Rows from block 3 of the image encoder of a small contrastive image-text model, named by matrix and row number. Rows with one number belong to one neuron. Each number is 128 + 24 x the weight over its row's rms, rounded and kept within 0 to 255. All counts start at 0. Numbers have three digits each.
After each neuron's rows are labels from the 100 images, of 14848, where the neuron reaches its highest value: "responds to" is what is common among them. Only what is clearly more common there than usual is listed. The data: rendered made-up planets. In brackets: how many of the 100.
# fc1: MLP up (encoder.blocks.3.mlp.fc1.weight, 768x192), inputs 0-191
# fc2: MLP down (encoder.blocks.3.mlp.fc2.weight, 192x768, transposed), outputs 0-191

fc1.735:128128197128128128128128128128128128128128128128128128128128128128033128128128128116050128128128128128128128179128128128128094201128128128128128128128128128128097128128128128128200128128128128128128128128128128128128128128128128128207128128128171089128128128063128128128083035128128183128191128128128128128128128128128128128128128128128128128128128128128128128128128076128128128128128128128174128128128118128073128128128128186128128128128128056060128128128093177128096128128128128128128151128128128171128128128128128128128198128175128128191128128128192128102128128128128128128
fc2.735:128080128128128128128128084170128128128128128156086128128128128128163128128128128128128128128128094128128128096128099128176128053128128128128164178128128128128128107164128128170128128167128128128128128128065128128128103128189128128084128185128128128059128128128202128128128193186128128128128128128128128077128128128128128128128128128128169128128175128159128128128128128128128128128128016128085128128128128128128128128128172088128128062154128147128128128128128128100179128128128128101108128128128128128128160128128128128128128128128190128128128128128030128128128128128128128128
responds to: lava world (81)

fc1.75:128128128128128141219128128128128128128128128128128084128091077128128128128071128087128128128128128063128128128128128128128128128128128128128128128128061128128157091084128128128095128128128100128079128128142170128128088128128080149128128128128176128079128128128182177128082185128128128128094128128081101128102128082128128128179128128128128093128128128128128128184128128128089128128128128128128128128128128128128187073128128128128128128128128128128128128128128168128128128163128128128128128128128190128128128176128128060212128128204158128128128128128099176128128128128128128128
fc2.75:128094128092128128128128128128128166128165108128128128128128128128128128128128169128128069128128128128128128128128128203195128128128128128128077128128180128128128178128085128128097128165128128128128209180128128196128128128128128128128128128128128128185046128128128128128086128128128128128128128128079128128128128128128128128128128128128128128128183128163128128093128128128170064128128128173128128163128128079128128188069062161165128079128128075128128128128128128090161160128128128128128128128128128155158128165128067128128128128128128128128128128072128128128128128128128128128
responds to: banded gas giant (40)

fc1.468:109143128160128128088128172128128128128153128128153128080090128128128128128128079159128128085146128128128128128128170159128128128128156128128181149128128187128128128128128087128128168128128128128128128128128128145128128128128128128128176128128169128128128094128128101110096128128128096128042128128108101188128180128185128062128128128128128128128128128128128184128128128128128128128195128128070050128128128086128128128128128128128128128128095128128128128128076128128164094128088172128089128158178179128128128128128164075065072128128128128128128128128155152086128128128128128128
fc2.468:128128128176080085128128128128128128128128128128128128128171128167128046128172176128128128155128128128128196171128128128128128128128128128071128084128169100109128086128128128128112104090128104128128128089128128128128128128128128128128031128128088128128128128128128128128152128089128128128128083128161128087128128128128204159128128128154128128128128128190128111128128056117128154098128180128128187128166128152144128128128128128128128128128128128128128128128194145128128128128128128128128093128076082128128099128098128175128128128128128128128128097128066128158128128099101128169
responds to: cratered rock (70)

fc1.705:128119128128128128128128128145128088086122128128128128128128083128128128102094069128084101128151128128128076128128128077128128128128128155128128128128153128128128128155128128172098205128128128128128148128098128128128128128128128146128170128091128112128155128089128128128128128134128128080154128083128128128170147054128128093160128171179128128054128128128128128154102128068128128128086094128128072128108128128128128197089066128092128128128103128128128099128128128173128179158128128128128128128128150128128181179149103128128128128128128128128128128201128128089162128128161168153
fc2.705:128128128128128089128128128145128128128097128128128182128158128087045128152166128128128128082128128128154128081128128154128148128128128128128083128128128148128128128128128128128097092092106128128105128128158128128128128128159128109128128128180128175185128128180157128163128172128083137128128110110128128083086128162106163059128128128171166128108128128128128098128128128128180128086196128128128077109160128128128104128128210128128091128128128113128128128128149128128180106174128128128164149114128128128128128128128128128168128153145080101128128128093159095175105128128095081128
responds to: lava world (33)

fc1.739:153128128201128072128128128128128128128128128128128128128095128128128128128099160128128128128128128128128128128128054128189128142128162128128062128128171128128128128128202154128128128128128128128111128128081128154180198128128159128128128067128128128128074128085128128150157128128095128128128128063078128128098091128128154128128128128128128128128128128128128128128128098128128149128165128128128128054128128128093128128128128095128128128128182128128128163128128128128128157089128128128205128128128128128128095128128128128128081128075193196128128128074128092128128128128128128093
fc2.739:128128128082128186179128128128197128128128128128187128128174099186128149190128111128128160128128128090128128128152128128047128128168128128128128128128085128128128128128080128093128128066128128106128128093170128128083077098128128128128128183106185128128190128115128156104128128128128128128128086128128128098128128128128097128128128128152078128092153128128128128128128128128153128128128128128094078163128128128185128128128128128128128128072128128128128128128128128128128128163128128128100128128184128128128128128128166128128154092128128128128201128128128157128166128101128170179
responds to: banded gas giant (46)

fc1.65:058128128165168128164205128094128128128128128110072174128175128128128161135128128128088128128128152110128128128128148158076128128128144180128128128128128181128128146128128128096128108128154128081085128128185128106187128128094150128101128128171128128128128087128128128149128128128128128128128128128128128128128128128128128128128094128128128091080098148160128128103128128159107128103128128128128128128175128100128095128128128128078088128128204181128087163128128079071087128128128111128128128128168128174080128121128088128128128128128152128094128128119128090106128109166128128075
fc2.65:128128128103128070128161109128128128128128128128091097128143090128128128172082106160128100128162128067107128111100128097082128151150128174128128104128153145128128128128128111128128128128128196128128155128169128128128128128128128128128101128128128158175086128128128128160128128128111128101128166128101158128113128128089177106128165112165097128128128128169211103128128128153074128128166111169128095106128081128148128128128128164114109128128109128128128169151128149085202107128050128091128149128176128128166128128128128128128128146128099191128128103128128128128097101128111128083
responds to: moons: three (100); crescent (63)

fc1.475:128088080079128128157137128128080128128085128128161128128128090128128128128128128153128105082128183128102128128164165128128128157128091128161158153128128128076088128188128146171128128128128128082128163128128079128148128128128128128096128146128075100128128186128128128128128128128128128128198128128128177128181153128165128128070162128128128107128128128128128128198128128166128109083137128128128128170128128128128108082128191128128128128128128128153128128098128128153128128128128128198128128128091128128056128128115128110111128083128148128128128147128128128088172128156128128083
fc2.475:128128128128128128128128096128155171128182128128180085082128128043128128128048103118128128128128071128128128128128128128144128128167128159128113128128128128157128149099128144128128128128128106174089128128085128153128173128128128128128178090165128128128128111156128128128128128128128128128128185128128128128128128098070128089128170076128090128128193164163128082100143128128109128128128128128128128128128128128128188128157114128128128105128160150128128128128128120074128128154128128128098078128150128086128128180128128183208128128128089148128128128128164128090128128128159103128
responds to: cloud-covered world (57)

fc1.77:090096128128169128092128128128163075097128128128128128128128128128128128187128128128173100103128116128128128128128128128187128199167128128128128089064128128128128128128128128119128082128128128128085128091166128169128128113128095128128128128128128071128168128084128128128128128128094128128128128128101090128128128128128128128161128084178128093093128080128128128153128128128170168128128128128128100128128181102128128128128157128128128164128128168128128128083089114128174128156128156128128167128128128128128042128128128128085107078128169128128128156061128128128128128062078128128
fc2.77:161128128092128187128128102128128128128128128128128128128128086168128128128128168128128128172128189128128147128128128163095128128128128180167128128128128128149128128128128128128128166128128128128128079175104177128128128128128205128101128128128128128083128148156128128099128102186128193128103128180128128128128108128128128128128128128128141128128128212128128169128128128172091087152128128128128128128075081128128128128128128128128128128128128128128128128106045181128128128128128128128066128177165128090128128094190128128128128128105128084128128128192128128141128090128128179128
responds to: lava world (52); desert world (42)

fc1.314:128128171128128128128080128128128128128128128179186179128128128128203108128128075151128171106128108128128199128128128128128175073128128128128128128128128128128128128128128128216128128128128128128141128128097128128128128128128128128128128128128166128128128128128214128128128128128128128128150088196071128195186072128128128128128128128128128128110128128128128128128128103128128062162128128128128128128128128050128128128128128128128128128128108128128128128128128128128128051175128128128128128128128128128128128076128128061128128128128128128128128128128128128056128185128128128128
fc2.314:128086128128128128128128128159128128128085128083095082212128128128105128087128128128128128128128128072066085128128101128128128128128128128128128128128128128128128128128128128094128128128128201159083072128190056128128147128128128128128128128128128074128172128128128128128128128128128128128128128084173128128128128128128105128150128128128059128128128128128128128195128128128166128128067128128128128128128128128128128128128128128159128128206188084128128128128128128128128173128162128128072128128160128128128128172128128128128128065077128128162128128128128157128128128128128174182
responds to: ocean world (64)

fc1.683:104128210128036128128128107128179128128128128128147085128128128128093085128128152153177128128161128162128070169072193128128128084128128128128148128175128128095128128128128128128128128128128128128128168128128128104151128128128128154128128079128128128128128128079128183128128128168103166091087092094128128128099128158128147128128153105162128128155092089180128128168128128128086128128128128128128128187152128128128128084128195128178128128145128128128155169128128128128128158162128067128128128128128128128128113157128128097128128128128128128128128086128128128093128128159128107106
fc2.683:160128128128064157128128128128167128128128128128090151128128101128128084139128128128090117128128168128151128128128128145128128128128196128092128128128128128180121039128128128128128128128189128128128128217128084115095103168128128182128128148128128128139128128128128128128128128155128128128128128188128128173128168058128067128177128128092128128102128128128128099128080128128128128128072128128128128128128178159184128128128128128094178128128128173128088083145100128173128128128090128128128151128128142128128101128105093128128128151128128128163097128128128128128109097128128128176
responds to: cloud-covered world (51)

fc1.127:128128128128100128128092158128128090128158095128087128169099165128128128128096128128128128177128128128128128080128163128158128104128094128195128128128128128128128128128128128107128128128128091161128180158128157128128128128128128128128156153128169079128128128128128128128082166128128128128155128159128128165064128128172128128128159128128128128183092128128128183166128128128111150128128128085157086128128071064128128128097128128128128081128101128128128184128128176128128128128128128104128104128128128103128128172128128061128157128174186128128091175128128163086079073128128128096
fc2.127:045189128128128128128128128128094192128128128128128128144128145077128090128162128128162128128128128185161128169144128128114088128128167128128187089155107096102128128098197128128128128128128128128128128128099128128128128128147128128091108128128097128128162157128128128094159128128150072128128095128128128109166128128163128128068128128128128128128128090128083128128128128083161128128128128157128185128199128128128128128128128128158128128090128128128128128193128128128159128128128159128141176128091128163128128071128128128128128095128128079116128128128128128128128174128128165201
responds to: cratered rock (81); full (62)

fc1.275:166043128174128128240128173128128081128128128172128128128088128128103128128128128128128128128128160128128171180128128128128128128128170128128128092128128128128128128069048151128128128128128128128128089128200128194090128128128128128128160175128128128078168128128128128128079128128128128128128084128128128128128128128128128128128128128128128128128128128128060128128128128128128128128179128128128080128085128085128067090128165128128128128128128128128128128128128128128128128128128128128148128128094128128128128128128128085128128128128128128128128156128128128128128128128077174212
fc2.275:128206128128128128063061128128128128128128128128085090073170128102128128128128128095102098128128174128128076128128128187128128128128128183166128128128103128128128193128128128128180128128128128128128128202128128128128128128128128128128128128128128128160067128164128128128128128159128103128128177092128059128080128128128128128128156128128128128084128128128171128128128100128128182128098128128179090128170128128128171128128081128128128128128128128128128128128128128165128128170128128128076155128161128128128128128128081128128162128062128128128128128128096128128128128183128128084
responds to: moons: three (55)

fc1.715:128128128128128128128054128128128128128128128128128128128128149128128128128128128128128128128195211128128128128128128128128128062128178128128128073128128128128080128128128128128128128180128163128053192128128128128155095089128128128128128128128189128128128128128094073128128128128128128084128181128128128128128128092128128128128128211175128128128128128176128128128128128128087128128128128128156128128128128128128175128128128128128143174203128128074128180128128128128230128128128128128128128128128128128128128128110128128128158128128128128033128128128128128128128128128128128128
fc2.715:092167128128128128128167105128147195128128128067128103128128128128128128128128128128128128075128173128128128128073095149128128128128128128128164128128128128083128128166128128128128128113128128128128128041128128128128189128128128128169191128128191186128128082128128128128128128128128128128128128128128128078076094128128182128166128128128128165128128172128128094128128184128128128128128158196128128128078128128166128128089128128128128128109128155128128053128096128128128128128128180128128128160128128128128128128177128128078128128128095128128128128128128128128091076173073128128
responds to: cloud-covered world (76)

fc1.465:152175161128164162128128128128128128128128128128144128128181128128128128128128128128080128128128128128128084069128160179128098089128128128182208128128128128128114128128079128128128128080128128128128128128091128128173128128128096128070093128128128059128128128062128128128128128128144128097128128128128096128128128106097128097128128188128128128128097128221169128128128128128128128128128128128128128128128128096128128166128163128106108128128128080155128128143095128128182128128128128147166128128195107128128128128128128128096045106089128157056128128128128128128128128147128158128
fc2.465:128165096128128128093128128128128128128128128128128128147128128128128128128103128128202128128128128109128176128128128128128128128128197095099062182128128102128128128128192074128128128128081128056128128128128128128128104128128163128179163128156102128128163128128128212128202128128128083128128054128128128128153140170128128128128198128128128128099128128128128128128128128128109186128128128158128128128128103128128128128128095128179128128128128169128110108128128128128080128128128128128128128128112177128128128157128128128128128167169128074128128058128128128110128128085128128085
responds to: moons: three (75)

fc1.107:128121128128128128128128068057128149086169128175128128153128128165128183128109082184128128128128103128074128128128128128070128128128128128110128147128183149128151128191145091128128128128128128128128175128128128047128128128148128153128128169128128128128155128128128128128128128151128162128071128128128128128163108128103128128128084128128094110128181128128128128128128159128141176128152128128128128128128128128165165107128073128067128143090128128128128178083128128128128128064085089162062128176112160128128128128128128128128128128128162128128128128128128078089128128128128128116
fc2.107:128128168193106128128099128060149128128128085128128128096154069128128128128128128128154146128090089128163152128083190128128196176128128128143128167096111128128128128128128080128128128128128128128128128128128128128166128128128128128128128190128084172100103098182149128105128128109114128170128128116128138128089128128128128096128128128128128107159128128128128102128128128128128128157155128156128128157155194153128128103128128070149128128210128128128075128163191128128146128128128128083154093128128094128082128128088128128128128128151128128128072128156128128128161128159128089128
responds to: ocean world (96)

fc1.144:128128128128128128128161128128038128128128128128154128128153128128128128094128128092128128083128081088128094128094128128128117100163128105128166128148128128128128128128128128128128136180081128128198128128128059128128128135128128156118177128154128128128128066141124128133128128128128128137128128128128128155128088128079149128128128128128188077128128148128081146128128200167128128128208187128128171128070128128156128128128128128128128084128128128077069128128168128128092128100165128128085128128128128128066128128087128128128128128082101128149128128165128128128128137128128128128
fc2.144:128166128128128128128128128128152128128143128128128128128128128128128128112128128128180128128128175158149150167128107146072077103128128128197128093095128128128128128199128128128128157107184175153128128128128128128128128118128128086128128098128137128128193128128128128128116128128128128128086128092128111128078173128175128156171128128100111128156128128128135128128128193113074093128080097128094128128128128091128128128128128128128128128128065128198128128128128128128188128176128128102195128079128128128154106093128101128128128087128128128128201092128128128085128128102128108102
responds to: banded gas giant (51)

fc1.172:128128162128128128128151128088128102128128057172128128128128128162107128128105072105178128128128128128094092128128173101205128128128177077128074128128075128063128128128128128155128128148128153179089093128102171170128171128128128128128174128128128128115192187128173128106128128128096128089128128159162128128128128079128128162128128128128128128128086128110101128169128168128128128128128106128128105128128182128160155128128113128128166128128093128128106106128148128090128128128186128128128128141128128080128128128128086070163128151128128128128163128128128128128128128128142128128
fc2.172:098128096128128177128128128079128128128128128128128128128163128111128195128128181089150095162128128092099128088128128128128149128128128180128128166165152165172128128128179128128128128128114110054087150128128128128128128128128128128128128128128128128149128128078128128128146149128128180128128128128105128089128128163128128071128128128162128128100128160153158096095080082170157128128128128171128149128128079128128128128128128128128114110128128188128128182128128128128128060128076128128128156128098091197128128128168128080105128109128082128128082128128166128168128128128128128098
responds to: moons: three (99); cratered rock (32)

fc1.594:128128076128128128128128128128117128128128155066128128128128128128128128128128128128128116088101128076189178128064128128128147128173181128082128077128128175128128128201183095128128128128128128128128128128167099148128128138074128128128128161128128128128128165128128128128128128128128128161085128128128128165148089128128180112128128128128128128128128128190171128184128128128128128128128183128128088128128085128128128184128128180089128128083128128128128128128128128128128076128128128075128128107128128128128128086128128162128128128163162074128187128128128128097143128147128061128
fc2.594:128179193128128128128128128099144128128083128128128065128185128077128080128128128128156183128128153106128128097128128128128128128105128128128128128178128128128128128119128128128082128177128128128166128128128128069128088128173128083128128128177165128128102093128091060128128128128128128128128128184128128128128128128128128128128128128128128085128128128046085128128110128128128128144128089128094128078128128077128128128128128128128150128190184128099128087093128128128128128082101172128128128128128128064128128128128167128128128128128099128188128128183128128128128128128128173128
responds to: cloud-covered world (63)

fc1.189:128128128128128128128143128128128095128128128128128128128042128128128128128128128128128128128128164128128128128099128128128128128128128128128128128161128128128128143115086128128104104128167128128128128128165128128128164128128128103128167128128128128128189128128128165128128128128169091155128076169203128128167128077108063187128128128089128128128128128128128128077128128128161128050128128128128102128128128128204128128128079078128079071168098128163128128128128106103156128185084128128128099128128139128128168153128128128207101105186128128128128128128128128128128128180128096158
fc2.189:128128128128128082128068128128128128128169128128128155084128168128101190128128128098128094128128128128167128177166128128128128128128128183128128128030102128180128094128128128128128128128128128128128128176095172096128128175128168128155114128111128128128128128128128091128128153128161128156128191128103128128128128148128240078128128128142148128128128128083111105166128110128128128203163128128128128128128100128128128128128128100128128154142128128128128107180128128169128128128103128128128128128109128177078068128128128128128162128098128128128128128128094128128128106104128143094
responds to: ocean world (53)

fc1.341:128128128181128128186160128164128128128128161128128128048096128128128091171128147128128092128128105128128128128128128128128128128164128128128128082128075128151128156152128128128128159096128128128081150128128128119128128128110128128128128150128128088128128128128146159128099097183208128128178103128111128081128091128128128128128128128128128128091154128128128128093174163128128162179128128056128128128128128097128128128128128154128128152128165128128128128128157128093128175159128128128128102128088128128169128076128095155128176128178128106128128128128128107167022080128128128128
fc2.341:128163128128128128105097128082128128128128128128128096128177128095128128128064128128166128128128128128156128128128194128094128128067128092128128128128206128128128101128128128128081128128128128128128128189128128128128128128128128128087128076188128128128128128128128096128151206068076128128102087128128128171128128128128093128079128128128128128128128128128128128128128128128128128128128128128128128128128128128128128102101219128128128128128043128128128128081128128128128128128128128183128164128128128128098128210128153128128167128128128128128128159128128128128128184128074128170
responds to: ocean world (63)

fc1.623:141119128128128114092128128093128102128128173128128108163084128128138128165115128139150128128128120128102128128131128128128173095128128128128128128128070128128128108153128128106128151128202159164128177128128128128082079128128166169128148128077128128128128128128128128128170128077103128128128083089095128128096128105128128093149128128160128098128189128128128128194094128038128174128074128144128128128094161128128185203128128128086128128128128128128128207128128155128128128128128128157128156128150128128114128173128105076128128128128128128128085128128128128128128128128128177128
fc2.623:153150128128128128128128103147128104128128128128128128128197128128082064128186110128128128128128128128189128128116170128167215128163128152128112128128128128160128128112128128157128128097074100160128128128088092095128128128073128128094072090136168082128128128114175104128128146195168128128128128191150128128104128128128128128163128079128128159111128165165128152128128128164128076128128075128128101128128148128091119128096128128128168081120128128128128128146128128168101128128128088128128097128083147128177128085128128128128128128128108110128149128128128108145128128162145128128
responds to: cratered rock (73)

fc1.48:128161128128181128128128128071128128128128128128128128128048128128128128180128128095128170128128159128128128128128075128128128128128128128128071086128128128128128128128167128128128128128128128128128128128128085128128128128175170128128128128128128068128170128128128128128128099128128128128128128128128128128128128086128037128033128128128056191128064128128128128128128191128128162128128128153128128128183128128104128128203128128083128089128128093128128128128172128128128128128128128128160128128184128154128155128128128128184128128086128128128187128096128128128128128128128128128
fc2.48:185156096128128155128128128128128128128128128097128128057128128128128128128100128128060128162128154128175128128128128159103128128128090128128092128128188184128128128128128128128128128128128128071128128087081128083128128128074057091095128078128163128128128128128128128186128128128128128158128128193128128082128128128105128128128128103128128128128128074128164128128161128128128128128128128128177128128076128069128128128128128128128128128128058128128128128128128128128128172128128128128092128128128128128128155201128165128128085128128128128212128128191128128128160128128128128128
responds to: banded gas giant (89); full (58)

fc1.443:128128155128198128181095092128143098081184128128128060128113158128128128128128162152128128128187128103128076128102116128128128072128128128161128128128081128044128128128090114160199128128128100128128128128164128128128128128095128128128128128128128128081128128128128128128128128128128128128128109128128190128128154128128128128128156071128128128128128128128128128128172128128128128128157128128082078128148128128128146128128128128179128128128128128128147209080128182092128128128151128128128128083162128128079177128128128094128128199128128128128167128155128128128128128128128128170
fc2.443:128128099128128184128163128128128153128091128176128160128128128128128108128128128128078128128088128128164128102128167128128128128128128106128128138128110128190089090128128128128057128128128175153107077180128128128163128149165061128128128128128128128128153128175128128091128189128128128128128128184128128105128073128128128128108094128128180128128128175128128181188073100128161128128073128128128179128128128159128153107128183147077128150128128128128065128128173128182128152128128128128128128128128108128162128128104128128128128091128128128128128128128128128128128128087128128084
responds to: lava world (45)

fc1.549:128128128158128128128128128128076128128090179119128128128128128128128128128128128128128128093065128093156128128128160128128128128128166172128184166128128128128101141181059128071128128128166128128128069128128128128128161128128183128128128128128097128077128128171128128128128128128086128128188128097128128128128128128057128128100195128128150128128128165159128175128128128086128197128128128128128072128128068128128165128128128128128090128128128162128128095065097128128075156128113128128182128144128128128128086128128128128128128128176128163174128128128128093128128128128128128128
fc2.549:128128128128128128128128128128151157128128154128128128128128128084128128128157128072184128128183128128096128128128108128128128128128155128128128128104128128128180063128128128128083128211128128128128128128169091128128128128166128109128151128128128128169128128064092128128091128128128108128128128128128128151128164128128128128175092128128128186063128128128128128128128128156128128128128128128128128128128128221128128128128128128066128128128128128128080089200152128128194078094189169128089128128128128128128128128128128128128128128128128128128072072128128128128183093105128128173
responds to: cloud-covered world (93)

fc1.162:102075128163128128128128128128175128096107128148128128161167173179128128128088128128128128167128073128128128148106128128128104195128128128128128128128065128128128128128128128128128128128184166128174128154156128128128128128128128128147089128107128128170128128128128128103175128168128128128128160128128128145128128128162128128128128128169163095074128128128146128196128170104128068128128128128128128156128128128065128146128128128128128160081088067164105128128175128137128128128128096079128128186128128103128082128128070085078128128128128128128128128090116076128139128128128146086
fc2.162:128128128128128128128128128128073128128128128128128128128128128128128128128128128128156128128128128128128128128128154128082173128128209128128128128128128128128082128128128155230128128190128128155098128087128128128128128191128128128128128128128128128128128178171128128128128076128128128054128128128080128128128170128198128128128128128113128128158128128192128128128128128160128161128101128128128128128128128128128128128128128167128077128184128096128128128128069128128128128128128128087116128128060041170128128128198128128128099128128128100200128147171128128128128113128128128128
responds to: lava world (53)

fc1.670:128128128128128128128128128128128128082128128160128081163183166128083128184091128128128128128128128067128128128128128128160128128128203087128128076128103128128128128128128128172128128128128128169128128128128128173092128128128088128143128128095191128128128174128128128128128128178069128174089128128128128128128128128128128087128128128128128067128128128128128128128128128128128128128128128128088128128090170128153128128128032128128128128128128128128128082128128161128128128128128128073128128128080176128128146128128093128128128086128128128128128039180128128128128201128128128170
fc2.670:128085082128128128128128172128128128187166128128128128128128128094193128077096186128165128183128128062101128128128128128128128083128128163128128109128128128160063128128128128128128128128206128128095128088176076128182128128128168107093128170128056174128128128128128128128100128128128128096128128128128128128128093090128128128159128157128128128100128128128154128128128128128175128128081169128128170128128128128099128128128128186128128128128128128128102153128128168109128128128128077128128128175128128128159162128128091073128128128128088128128128128128160128087165128128128128128
responds to: lava world (46)

fc1.531:158172213128128069117128128128044150128128146175128162128128128128128173128128128128128128128128154128128128128128155128128062128128159110128153128128128128128128163128128128128128128128150150128080068128128128159128128128128086128128128128128128164051154128128178128085128095128128076128128128128128128128128128128095099128167128128169128128128171128128187128187128160110172128115180117128128128128128095128128111128144128088089128128172128081128128128128128179128128147128128128168128128128128128066087128099128128128156074085146128118128128128128128128128128128128089128090
fc2.531:128102128128186128175128156128156128098128128128089128128128128128091067128128128128128077128179128128128128128128141128128171128128098172128108078128128172128128104128128128158072128128128128128128128128128128128128086064081167154137128128189128084189128128128128154163128169128128128128128128111128128128128128107128128128128050128128090128147017128128099128128128128175128128128128128128063128128128158128128128128128181128128099078128145182110128128128166128128128092128128128128128072128147128128128128128128128128101177128128128095128128128128128128128174128128158128128
responds to: cratered rock (79); glowing rim (76)

fc1.556:172128128128095128128128146128128128128128128075128139128128128149128128128128128128128143153128128202142128128128128128128095173128128128128204128128128128128100081128141128043128128074092109085098083128128128128208128128128128128128128128145070107128128128128128128064155128089128176128071128173157128103128159105128128128128128128082095084095068128128169128143103128174108102128165128161187128128115128128168128162162167128128128112128154142149165128128103128128128128128128128128128174179128128089128128128128128128128097128128128128128128128128077098128128128128145128128
fc2.556:097085128128128128128128128104099128128128170149160092195088153128128128128128128128128128128151128128073128128166128100128128093128162128128128128175128128128154156128128168169176089128164128164128175110128154163128149128081128128128093128128171128128077128128176168160128128128128128143152128083128128116128081076128146128128128128128197146128128117128151128128128128128169150128128128128108128079098128128089128084128128128128128128128128128104128101128163122128128068176082128128128081087080128128128128148128063076128147095176128128128128128128128179128090099128128128128
responds to: lava world (65); crescent (54)

fc1.45:157100128128084128153168128128128128128128128109128164150100128128148128128128128128128140128148128128128146128165128128082128148080128175128091127128128111128089128128128128128077128062128102154128128128128091128128128120103128105128144190128128118128101128128128128098109128097128088128128128128128168128207128083148091128128128084085184128128128092158128156128025148098128128103184159128128128111121128128128172155128151110128099141088128166128128095128128128128114115128155128128128128191128153128115128106187128151083146061154171128128128103128128128128128128171128128128
fc2.45:128128180128172212082056128128128128128128128111128128128128150128175128128146128128128128128128128128128173097078128128128128128128128128162128128128128128128102128128145094128128128128128128128128128128128128195075128128128128128097128128128128128128091128171128128128067106128164171091165084128128128128108128128091160128061128128128128128128128215128128128128128159201101128161092128196108128128128184128128128128128128128128128091128128170128128098128128128159128128128084128128128128128080099101128128128185128128116128128128128128128128128128052128179128128112155128128
responds to: cloud-covered world (90); full (62)

fc1.70:128128128175128186128128128128128128042128082128128128128128128128128128128128128128128128128128128128128128128128185128128128128128128128128128128128128219128128128128128217128085128057128128128128128128128128128128128064128128128128128128128128180128180128128128128128128128128128128128128128128128128128128094128128069128128128128128128128061128128128128128128128128128128128128128128067128128128128128128128128128128068203128128128180080204128128128128185128128128128128128128173128128128128128128128128128056128128077128128128128128128128128128068167128052128128128128074
fc2.70:128189128128063128128128128128128128177128128128128128180128128128128128128128128128128128128128128128128128128128128128128049128128183194128128128128128128128128178128128128230128128128128128128128128128128128128085128128128128128128128128128128128128048177128128128128128128128128128128058128128128128128128128128091128128066128128128128087128128128128031128095128128128128128128128128128046128128128128200128128128128128128128128128128128128128128081128128128128128128128128128128128087128195128182128128128128128058128128128128128128128128128213128128128128128128128075128
responds to: ocean world (79)

fc1.76:081128128128128128151070128128128128128128128173128128128055128128082160128128128128128184128128128128128128128128128128064128128128128128179128128128128174128128056128128128128081167165128128060128128128128128128172128128128176128128166128128128128202128128128128128128148128128128128128128128128128180128128128104128069074128128128171128128128128067085145175128128181128128128128128128128128089128128128091128128128128173128112128128128128128088192166128128128165128128128128128128128128128128128172128128128128128128128128128128128128128128169128088128128128070128215071128
fc2.76:154128128128128128128128128077128128082128128107128128128128105128128128093128128128128128128128128128128128128128128128172101128155128074128128128128128128128128193128168170128063128128128128181128128128128128128128128175128128128105161128128107128128128128128128098128128128128128128083128128079128128128188128128073128200128128100098128097128128194128128097077128109128196098128128128128128128065128162128128128164128113057187190128128128128128128128179168128074128204128128128128128171128128128128178128128128128128128128128128128128128128128164128098155064128128097128128
responds to: cratered rock (43)

fc1.401:097128098156128128128128128086128128173147107128128128128094147128183128128128128128128128128168128091128128128104128152157158128128128128128090167128128098151128128128128128128128128153128128128128128071128128095128128128128128150128186065128128172128128091128109128128169128128128128105178097128148128148128171128128128128128073128128167090073128111128066128074128128128115084128128162106128128201128128128128128128128128049139128164086128128128092128102177128110128128128128099175113128128074128128158128163173128156074128128128161172097128128128174092128128089096128152128
fc2.401:063128128044128094128081181128128162064096128128128128128169128128075128128128128171099074128095160128063128128128128128091078128128062128128128128128163128128128128128128166128128128128128128128128128128128128128128128128128128092128128168128189128128053157104128128128128128128128175128128079128149096128128128128128128128128178172128157128161128087128128080128128128163152128128146128128073128097128128128128104102128128128075128128128128128166128077128128128128175128128128128071128128128128128128128094128072184128128128128128128128128128128128128128156128128128128128171
responds to: ocean world (37)

fc1.11:035128128128128128128159128128167128128128128128128128128128128128128168128128106097068088128128167096128128164107087128061128128128128128128128128128128128085128128128128128104128128062128128070128060128128149128180128104128128103187128107169128040128128096128128111128167202090128089128128128128128128128128110128157128128128128128128128128128128128073128128128108128086128128159128128128169128108128076128128128190128128065128128128128128128128128128167070128128128128128128128128128154128128161174082128128128128128128128128128128128128128128128128128128128128188128177128
fc2.11:128128103128128128105087128152128128128128063128085128128128128128080128128128128128212128128180128104099128128128165128128128128128128207128128128128128128128128128189128099128128128128128128198128189128128128128074167128128128128080128154084128157128128128128081128128128073165128165101128128128105128128128179128128128128128128128177128128128128128128128128128128072128128128128128128128128128161128128128128150128076128128101181128128128128128128128128087128128128058128105128128128128075128128077128207128128092128128128193128165128128173128128128128128128095128081128128
responds to: moons: three (93)